Weights of a small model that answers yes/no questions on an image's attributes.
Model: 64-pixel images, encoder arch vit, encoder norm rmsnorm, encoder activation gelu, encoder layers 12, encoder width 128, fusion encoder width 128, fusion encoder layers 6, fusion encoder norm layernorm, fusion encoder moe soft.
Training: muon at rate 0.0035, batches of 256.
Data: trained on simulated stained blood smears, 195000 training examples, 11.3 epochs.
Rows from block 3 of the fusion encoder of a small model that answers yes/no questions on an image's attributes, named by matrix and row number. Rows with one number within an expert belong to one neuron, the router's apart. Each number is 128 + 32 x the weight over its row's rms, rounded and kept within 0 to 255. All counts start at 0.
Before each expert's rows are labels from the 100 texts, of 14848, where the router gives the expert most weight on average: "tokens" is the input token at the peak. Only what is clearly more common there than usual is listed. The data: simulated stained blood smears.
# router: slot weights (fusion_encoder.blocks.3.mlp.router.weight, 16x128, trained with AdamW), inputs 0-127
# gate: expert gate (fusion_encoder.blocks.3.mlp.gate, 16x256x128), inputs 0-127
# up: expert up (fusion_encoder.blocks.3.mlp.up, 16x256x128), inputs 0-127
# down: expert down (fusion_encoder.blocks.3.mlp.down, 16x128x256, transposed), outputs 0-127

# expert 11
tokens: "ovals"; "teardrops"; "target cells"
router.11 [125 186 151 162  57 157 132 156 110 129 145 108 163 201 169 153 103 134 114 147 181 152  88  96 102  84 158 105  85  74 111 130 138 133 128 107 108  62 128 176 107 147 127  99  59  91 120  93 149 100 131 149 167  97 143 143 138 125 100 112  83 108 140 110 152 113  88  51 182 126 129 125  73  80 102  44 104 106 196  91  77 118 140 169  98 154 112 159 104 157 138  99 140  98  79 173 104 148  99 182 157 166 148 107 119 131  77 158 138 159 155  98  96 160 161 123 126  89 110 141 112 144 123  94 121 118 134 119]
gate.0 [103 146 142 115  89 126 150 137 165 127  72  90 153  95  75  84 124 176 145 147  72 133 142 116 149 103 153  66 155 133 124  70 140  78 140  52 109 153 132 131 148 126 178 150 121 133 173 143  96  70  72 117 105 119 109 139 144 114 130 165  86  97 184 147 145 123  78 175 131 147 190 107 100 110  97 170 167 106 114 147  77 170 159 122  96 145 143  84 128 190 171 157 157 114 223 122 128  87 160  93 194 151 162  93 171 144 118 166 110  97 108 124 157  89 144 113 141 138 156 128 115  82 117 121 119 144 163 154]
up.0 [ 90 134 157 182 129 145 109 121 203 102  82 105 125  87 105 138 142 146 121 129  77  77 112 129 179 122 126 161 120 123 105  90 157 128 119 145 150 142 156 136  71 109 159 164 125 133 160 141  72 106 104  58 152 143 125 141  82 111 132  48 147 110 170 169 111 152 101 129 128 135 122 119  97 112 121 112 134 107  98 123  77 163 158  75 133 107  71 141 175 203  94 146 138 134 198 180 173  84 137  99 160 145 129 113 193 119  84 139 114 113 125 164 132 108 225 134 112 145 137 158 136 122 144  61 162 190 144 139]
down.0 [112 160 106 155 109 134 101 104 210 189 129 108 152  85  92 171 175 141  91 154 104 110 115 119  75  78 129 133 159 136 155  97 113 147  88 113 119 125 124 143 147 162 134 132 156 232 148  66 103 107 122 120 116  95 109 186 120 171 157  65 161 166 128 146 124  92 147 169 176  90 127 174 154 128 135  99 139 111 154 109  92 158 104 132 177 168  98 123 172 158 135 137 181  84 140 119 129 135  82 109 119  63 145  89 185  89 102 161 115  77  79 144  89  95 174  97  96 123 168 119 101 149 156 124 117 153 158 106]

# expert 10
tokens: "discs"; "target cells"; "spiky cells"; "teardrops"
router.10 [143 121 133 197 120  49 100 142 137 170 151 175  98 180 173 155 110 144 121 157 139 142 131 160  74 113 102 169  87 156  70 157 175 154 119  85  75 117  89 150 139 118 154  89 146 160 160 130 178 176 158 100 153 103  90 140 126 125  78 134 111 104 172 100 120 175 134 126 180 146 182 174  73  79 156 112 156 142 137 152  91  65  96 177 118 126 114 181 101  89 114 158  57 113 136 103  98 165  82 128 163 126 162 100 134 144  97  88 156 139  85 130 138 126 189 136 111 132 115 130 141 154 177 135 149  93 155 135]
gate.0 [119 146 180  88 165 157  24 119 107 111 176  95 158 136 183 140  72 145  86 170 106 129 117 128  90 164 114 104 120 235 157  93 146 113 171 171 103 156  80 156 172 143 155 130 147 129 133 152 167 146 116 106 126 126 179 136 162 150  58 159  93 154 131 125 132 118 101 136 131 123 136 120  73 167 126 114 108 153 130 140  58 117 141  81 170  84 142 105  90  95 132  93  71 115 112  81 173 145 147 144 104 124 115  93 128 133  70 174  66 119 135 108 100 133 156 128 189 138 126 149 110 136 120 150 157 149  96 157]
up.0 [175 124 112 157 100  97 142 197  61 147  45 110 128 118 162 139 159 110 171 100 169  88 136 144 118  74 196 152 150 147 120 120  76  97  88 132  81 126 133 141  85 119  68 174  97 172 125  96 138 132 139 147 139 167 145 140 124 127 108  64 130 175 143 156  74 126 147 129 126 129 137 200  92  96 139  81 163 104 114 103  97 161  68 153 101 158 135 120 158 180  77 139 115 133 108 142 118 185 125  74 112 127 164 114 117 161 140 103 182 117 102 179 127 162 107 179 117 126 138 152 146 147  88 130  89 184 171 140]
down.0 [142 112 151 163 105 130 133 182  73 154 136 128 162 133 146 141 100 178 147 137  94 123 130  95 124 146 156  48 167 161  77 117 161 169 115 148  23 113 120 164  90 104 110  84 130 124  86  68  72 133 121 127 127 124 118  95 110 131 131 123  95 104  82 133 179 150 173 124 150 116 143  64 155  93 123 144 125 152 169 145 178  45 121 160 116 147  99 129 150 103 190 141 117 131 186 130 138 115 135 203 124  59 156  88 165  92 122 175 202  90 137 130 131 113 122 136  99 172 156 123 123 130 131 172 128 128  96 133]

# expert 15
tokens: "spiky cells"; "dark grains"; "band-shaped nucleus"; "round nucleus"
router.15 [126 170 109 162 126 131 123 104 147 120  94 109 135 110 176 184 129  62  75 155 196 111 124  76 129 143  72 162  71 168 178 185 167 133  85 141 154 155 146 137 124 158 169 117 111 137  47 100 131 106  82 126 123  80 153 116 102 165  97 111  88 135  65  88 174  96 129 113 103 126  95 179 137 154 162 146  82 168 187  94 178 128 118 124 164 165 156 100 101 113 142 131  92  99 127 145 126 170  88 165 163  93  86 112 129  84 134 100  99 158 121  58 114 137 163 132 139 150  96  96 134 154 129  87 150 175 108 134]
gate.0 [167 149 120 130 127 118 105 168  99 130 105 129 173 148 142 145 109  47 122 215 127 113 138  21 153 118 144 118  97 106 122 199 125 105 146 128 125 127 154  73 155 133  86  84 129 118 169 160 127 112  98 121 154 130 130 140 136 133  52 162 163 206 110 110  62 145  94 106 103 118 140 135 108 122 109 127  71 142 122 157 134  78 154 113 153 174 114 145 137 125 144 133 193 158  73 151 173  99 124 159 113 171 136 140 153 186 116  67 160 129 141 131 161 132 104 120 149  86 101 172  69 107 148 102 113 103  64 132]
up.0 [106 118 136 169 108 137 144 188 111 150 161 115  90 122 193 170  93  80 137 115 140 117 120  72 127 142  99 134 141  80 146 136 125  92 141 137 146 132 163  96 133 145 146  91 115 120  82 152 155 111 119 148 127 160  87 149  80 134  90  85 176 247 130 117 105 112 120 165 144 156 117  96 145 133 125 179 101  69 128 124 146  86 150 159 184 158 153 118 125 137 153 123 191 189  70 126 116 118 147 153  88  52 161 183 115  94 111  61 190  89 117 111 147 128  87 124 138 170  69 159 135 172 117 100 131 126 113 114]
down.0 [196 124 105 120 127 127 143 167 166 173 117 137 116 143 109 111  62 181 179  97 139 193  99 196 131 128 142 164 112 169 127 144 168 180 146 121 122  96 108 190 124 125 165 108 171 116 208 110 159 132 118 102 103 109 151  27 192 123 163 142 134 157 132 113 122 115 113 120 103 119 155 123 162 103 209 106 154 115 140  94 136 146 157 105  66 125 161  99 129 134  68 145 145 129 114 137 132 136 106  60 123 181 135 140 113 112 140 200  69 102 135 121 103 170 132  81 124 104 103 139 133 137 168 146 129 154 108  80]

# expert 6
tokens: "crowded"
router.6 [ 83  86  85 105 126 136 113 145 154 129  86 102  64 143 127 153 147 135 165 153 146 144 129 169  84 184 139  81 124 157 154 101 115 118 145  86 163 142 192  79 178 116  85 158 110 117 177 129 107 135 101  95  86  88  89  75 132  61 162 179 115 127  89 141 159 160 146 121 105 115 112 157 170 102 154  79 143 138 111 145 174 115 149 133 130  72 135 162 155 131  92 129 160 121 149  99 128  95 181  60 114 155 159  80 159 138 100 202 161 180 153 178 126 133 107 103  83 169 103 177  89 117 118 178 129 118  89 152]
gate.0 [126 118 163 144 152  85 130 174 102  96 142 127 170 129 164 175  99  81 167  73 140 201 142 100 102 163 106  99 144 112 120 147 138 160 157 136  96 118 236 121 139 112 142 176 139 144 175 131 146  91 184 162 145 159 111 151 108 142 141 103 111 133 121  85 124 137 148 144 103 115 143 112 110  93 104 119 117 140 132  91 105  47 113 120 110 102 125 115 121 115 128  97 100  93 200  99 152  98  73 115 128 118 135 120  64 101 146 189 152 123 132  83 109 148 146 146 120  76 101 204 151 231 114 146 160 124  63 139]
up.0 [151  78 103 110 114 107 156 144  87 117 188 131 160 108  94  98  65 164 102 151 123 107 128 198 125 203 113 146 142 154 104 105 112 140 148 114 129 162 135 149 152  99 119  85 177  96 184 135 104 109 126 168 143 115  80 124 132 131 137 109 122  85 187  99 119  92 183 111 109 202 111 109  84 170 161 128 121 220 115 124 175 135 120  88 177 128 190 128 122 144  93 108  82  88 124 117 150 126 145  84 138 132 143 113  88 144 138 107 106  73 130 134 126 137 132 124 129 127 137 107 111  41 201 157 103  84 193 145]
down.0 [193 158 116  80 133 125 113  88 125 111 134  92 139 182 161 156 118 111 158 123 149  78 102 119  86 102 131 134 144  48 128 135 105 139 130  50 119 116 194 135  92 162 144 145 131 174 136  76 182 138 146  74 175 107 177 122 183 150 130 154 125 137  67 183 113 139 113 132 113 110 117 127 104 170 110 128  77 149 125 178 139 129 117  71  93 110 172 118 138 145 133 186 172 128  49 139 128 102 158 199  46 130 115 137 120 155 173 171 169 111 136 121 143 142 129 134 165 163 117 127 117 109 106  55 122 119 114 105]

# expert 7
tokens: "no large cell"
router.7 [114 108 138 164 138  63 105  95 144 198 122 119  87 125 123 148 105 132 106 177 168 163  98 149 114 173  99 114  60 159 138 224 179 131  66 189 149 104 115 147  98  82 166 133 155 112 142 126 130  92 115 159 158 176 131 163 164 155  92 141 131 159 125 128 147  71 137  54 102 146 161 124 115 180 159 180 123 124 109 158 145 119 116 127  86 135 159 116  82  88 128 116 145 102 106 167  97 109 160 144 134 122 146 102 166 116 117 109 154 171  88  80 122 136 116  47 129  83 142 127 163  69 149 119 147  86 166 171]
gate.0 [105 159 105 190  93 110 141 145  40 120 145 176 119  80 149 126 121 161 166 121 109  80 114  34  61 119 144 197 155 131 128 106 117 120 131 115 121 162 141 125 121 163 154  80  90 138 116 115 146  93  76 138 138 116 147 130 149 171 141 150 181 132  44  90 133 128 138 178  93 139 123 165 173 102 135  91 119  56 136 180 154  84 137 126 143 145 159 177 119 116 138 134 164 112  65  83 190 150 121 173 136  89 122  94 133 118 129 179 115 128 108 151 143 118 128  91 165 103 115  82 121 175 180 120 115 133 141 164]
up.0 [133 161 126  68  81 120 123 102 147 127  72  94 104 147 126 148  75  69 131 149 150 181 146 188 183 104 135  91 113 189 130 162 106 119 160 130 129 148 123 173 175 100 129 156 141 115 152 110 135 124 140 138 133 136 159 148  88 144 131 190 111 158 160 193 100 154  98  80 154 150 132 137  62 117 117 142 133 255 150 138  97 134  94 171 116  91  72 100 139 119 144 140  77 137 127 141 103  95 127  81 106 153 128 128 125 103 142  89 118 184 137 134 121 124 107 161  76 123 148 176 102  60 140 145 120 114  75  90]
down.0 [153 131 153 131 108 109 104 155 140 138 164 157  94 125 102 128 130 120 102 109  90 134  67  27 143 181 185 134 201 146 163  83 147 167 135 112 152  98 176 115 120  71 135 104 114 102  82 107  56 142  86 153 115 124  98 159 107 108 147 113 185 110 133 113 114  96 157 156 128 179  38 182 115 138 154 186  94 127 152 113 168 184  90 148  96 153 143 170 118 152 112  94 129  53 129 141 113  98 132  92 154 140 141 147 164 166 160 113 149 142 118 124 110 126 139 134 154 194 140 143 107 159 130  82  86 118 164 167]

# expert 4
tokens: "lobed nucleus"
router.4 [ 91 164 170 106  95 141  95 117 115 161 122 146 155 132 107 156  39 138 125 133 135 192  94 102  75 138 138 172 181 155 143 115 129 116  94 121 149 112 114 124 139 148 103 106 159 105 175  99  86 109 148 118 135 158 131 159  81 127 130  82 101 156 149 174 191 158 154 125 136 156 101 170  61  99  88 182 123 144  91 124 147 163 140  69 129 155 164 140 169 158 146 100 145 148 126 179 132 102 144 163 110 122 178 143 133  81 153  75 179 124  76  85 125 151 157 156 178  80 102 111 197 117 108  97  63  73 165 134]
gate.0 [100 129 104  85  84 110 108 128 135  70 152 148 113 129 129  91  95 163 102 145 134 141 152 132 134  81  83 100 169 176 124  83 136 128 159 138 128  55 134 154 123 166 142 139 117 143 108 129 103 112 142  96 158  79 150 164 144  71  70 166 173 151 198 141 142 142 135 181  91 125 132 195 164 157  94 155 112 162 139 175 105 154 126 164 103 119 120 147 122 187 138 160 126 101  87 130 111  58 105 144 112 129 134 153 168  63  62 107 161 141 102 131 122 159 143 115 131 108 193  93 190  62  93 118 190 164 161  93]
up.0 [129 126 171 127 163 126 172 156  85 154  98  93 118 132 156 185 144 121 144 122 145 154 107 114 144 183 162 156 111  81 140 134  97 138 103 142 151 152 175 107 108  82 106 112 133 134 158 146 147 134 107 131 101 167 114  86 122 148 206 119  81 101  49  89 128 139 117 105 126 129 110  94  85 109 198 106 154  91 138  77 141 110 121  72 164 164 164 114 126  77 133  72 138 168 163 133 127 190 155 119 145 124 150 113  77 188 166 126  70 134 150  96 164  87 109 140  95 138  57 167  53 186 156 116 101 141  77 126]
down.0 [117 119 116 148 142 128 128  94 101 119 131 116 107  97 102 138 220 136  46 170 143  88 132  86 172 140 114  97  93 175 119 109 140 128 125 134 140 118 110 180 119 143 204 134 136 103  72 153 129  83 146 150 126 106 183 113 138 103 126  65 136 124 178 145 138 155 117  97 210 157 137 184 167 148 159  85 120 108  95  89 111 168 171 167 137 137 107 197 137 148 106 161 109 103 139 132 171 154 177  70  99  98 127  83 120 166 150 112 144 149 116 161 136  94 102 146  86 131 174  89 120 140  49 106 177 148  90 158]

# expert 14
tokens: "crowded"; "ovals"
router.14 [134  85 187 138 156 115 125  88  91 215 112  75 146 145 114 106 137 127 103 136 175  79 185  92 161 127 137 165 135 155 156 191 126 205 113 144 153  52 162 171 140 105 158  83 115  78 158 171 123  62 180  98 112 144 106 128  60 112 134 118 104 137 146 138 111 103  72 139 121 114  89 165 125 116 135 109 138 133 146 103 133 137 107 105 129 132  93 137  84 139 128 115 133 122 137 110 146 104 134 173 184 110 100  96 149 117  69  73 100 166 158  95  96 142 155  54 105  97  76 138  84 122 190 128 118 107 121 108]
gate.0 [118 104 181  58  80  95  90 161 116 102 117 137 121 163 104 139 153  90 161 161 167 135 135 178 177 148  97 171 144 115 135 132  96  65 185 170 134 155  76 100 103 111 112 157 132 131 147  75 108 115  62 106 157  65 123 151 190 113  96 179 123 128 128 171  96 171 165  90  99 105  98 129 125 140 103 117 149 106 149 132  94 118 137 141 108 110 140 127 117 126 123 168 126  98  87 113 111  84 158 127 170 167 165 185 154  97 138 142 128 124  79 174 184 104 113 143 150 163 153 188 146 137  81 108 128 200  54  97]
up.0 [140  87  73 155 212 180 165  78 173 150 169 142 148  83 169 141 115 137 153  84 135 119 159  70  89 150 166 139  99  98 150 151 178 161  83 158 125  87 153 163 139 115 138  97 129 140  99 162 128 143 202 188 118 170 131 115 121 166 174  82 147 128 123 118 140  89 153 143 123  95  83 122 152  70 115 139 102 175 129 149 145 150 168 137 105 129 146 112 161 141  81  81 151 151 124 135 112 115 118 111  98  87  72 138  98 113 159 154  88  96 163  56 121 125 137 143  85 111  67  87 103  99 163 121  89 103 178 160]
down.0 [147 155 170  98  83 120 102 145 120 169  82 145 106 110 101 168 151 139 105 148 141 167 116 175  92 119  53 120  87 109 128 114 111 127  82 137  84 118 195 112 170 132 137 169 113 147 169 107 234 159 148 114 132 155  92 110 120 132  98 133 149 136 130 106  89 143 146 120 141 159 108 183 158 142 118 159  75  97 151 111  67 148 113 120 122 133  94  88 168 159  86  97 146 118 120 168 164 113 107 134 178 193 124 126 154 125  86  75  98  66 162 148 121 144 128 107 186 116 109  90 139  72  89 104 222 144 114 148]

# expert 9
tokens: "ovals"; "teardrops"
router.9 [141  95 195 149 132 135 114  69 157 104 142 140 120 207  72  97  92 169  97 102 149  77 145 134 102 136 105  62  96 103 157 174 149 169  78 148  90  49  72 150 137 122  95 110 123 158 116 103  92  79 165 113 104 145 114 137 116 168 132  98 143  59 100 138 177 107 110 118  80 126 154 154  86 136 189 114 130 101 148 110 126 136 181 192 111 135 122 131 111  67 137 115 118 144 105 133 181 117  82 185 158 202  69 130 144  89 122 132 151 128 192 114 161 133  94 138 134 113 128 110 120 105 121 151 116 140 131 153]
gate.0 [115 130 154 140 150  90 148 142 107  81  79 111 151 102 106 163 165 135 123 141 160 151 150 123 182 134 147 115 188  87 151 173 163  98 112 135  95 137 121 141  68 119 178  82 143 146 147  69 197 144 154 109 119 186 141  77 165 113 112 129 125 151 125 126  98 118 125 126 108 126 106 113 171 126 203 156 135  79 125 115 133 120 133  99  69 114 108 145 113 152 101  64  68 181 106 133 132  92 183  89 141 123 176 204  79 149 122  99 164 145 138 168  41  80 132 144 145 184 125  90 169 146 113 118 142  80 107 100]
up.0 [ 92 142 153 157 113  90 146 126 149 155 163 124  95 193 156 139 131  89 118 123  90 140 108 137 189 111  90 133 116 123 153 138 103 115  87 142  85 168 145 150  65  93 171 111 129 150 131 138 160 172 140  89 168 134 123 129 173  87 106 146  85  53 129 128 114 171 183 158 100  83 148 127 124 193 133 144 151 123  74  92 125 148  98 122 103  98 180 130 125 108  70  97 123 178 165 162 110 156  99 100  77 182 210 146  86 145 119 111 161  70  78 161  77 163 137 156 124 171 117 131 151  99 130 103 168  86  80 107]
down.0 [145 233 190 189 105 110 127  86 124 111 153 149 149  99 137  71 109 160 127 109 130 184 166 100 169 148 125 133 125 145  87 107 114 110  94 139 107 126 183 146  59 120 183 151  97 103 142 141 117 117  94  85 119 100 220 166  42 120 160 109 114  89 105  86 112  81 123 107 151 147  73 117 112 122 113 127 199 143 139  84 152 134 192  92 180 157 121  98 159 152 142 143 114 165 120 128  96 134 125 122 117 159 138 144 110 136 167 129 127 140 189 173 135 127 108 101 196 120 130 152 116 141 166 102 123 142 107 151]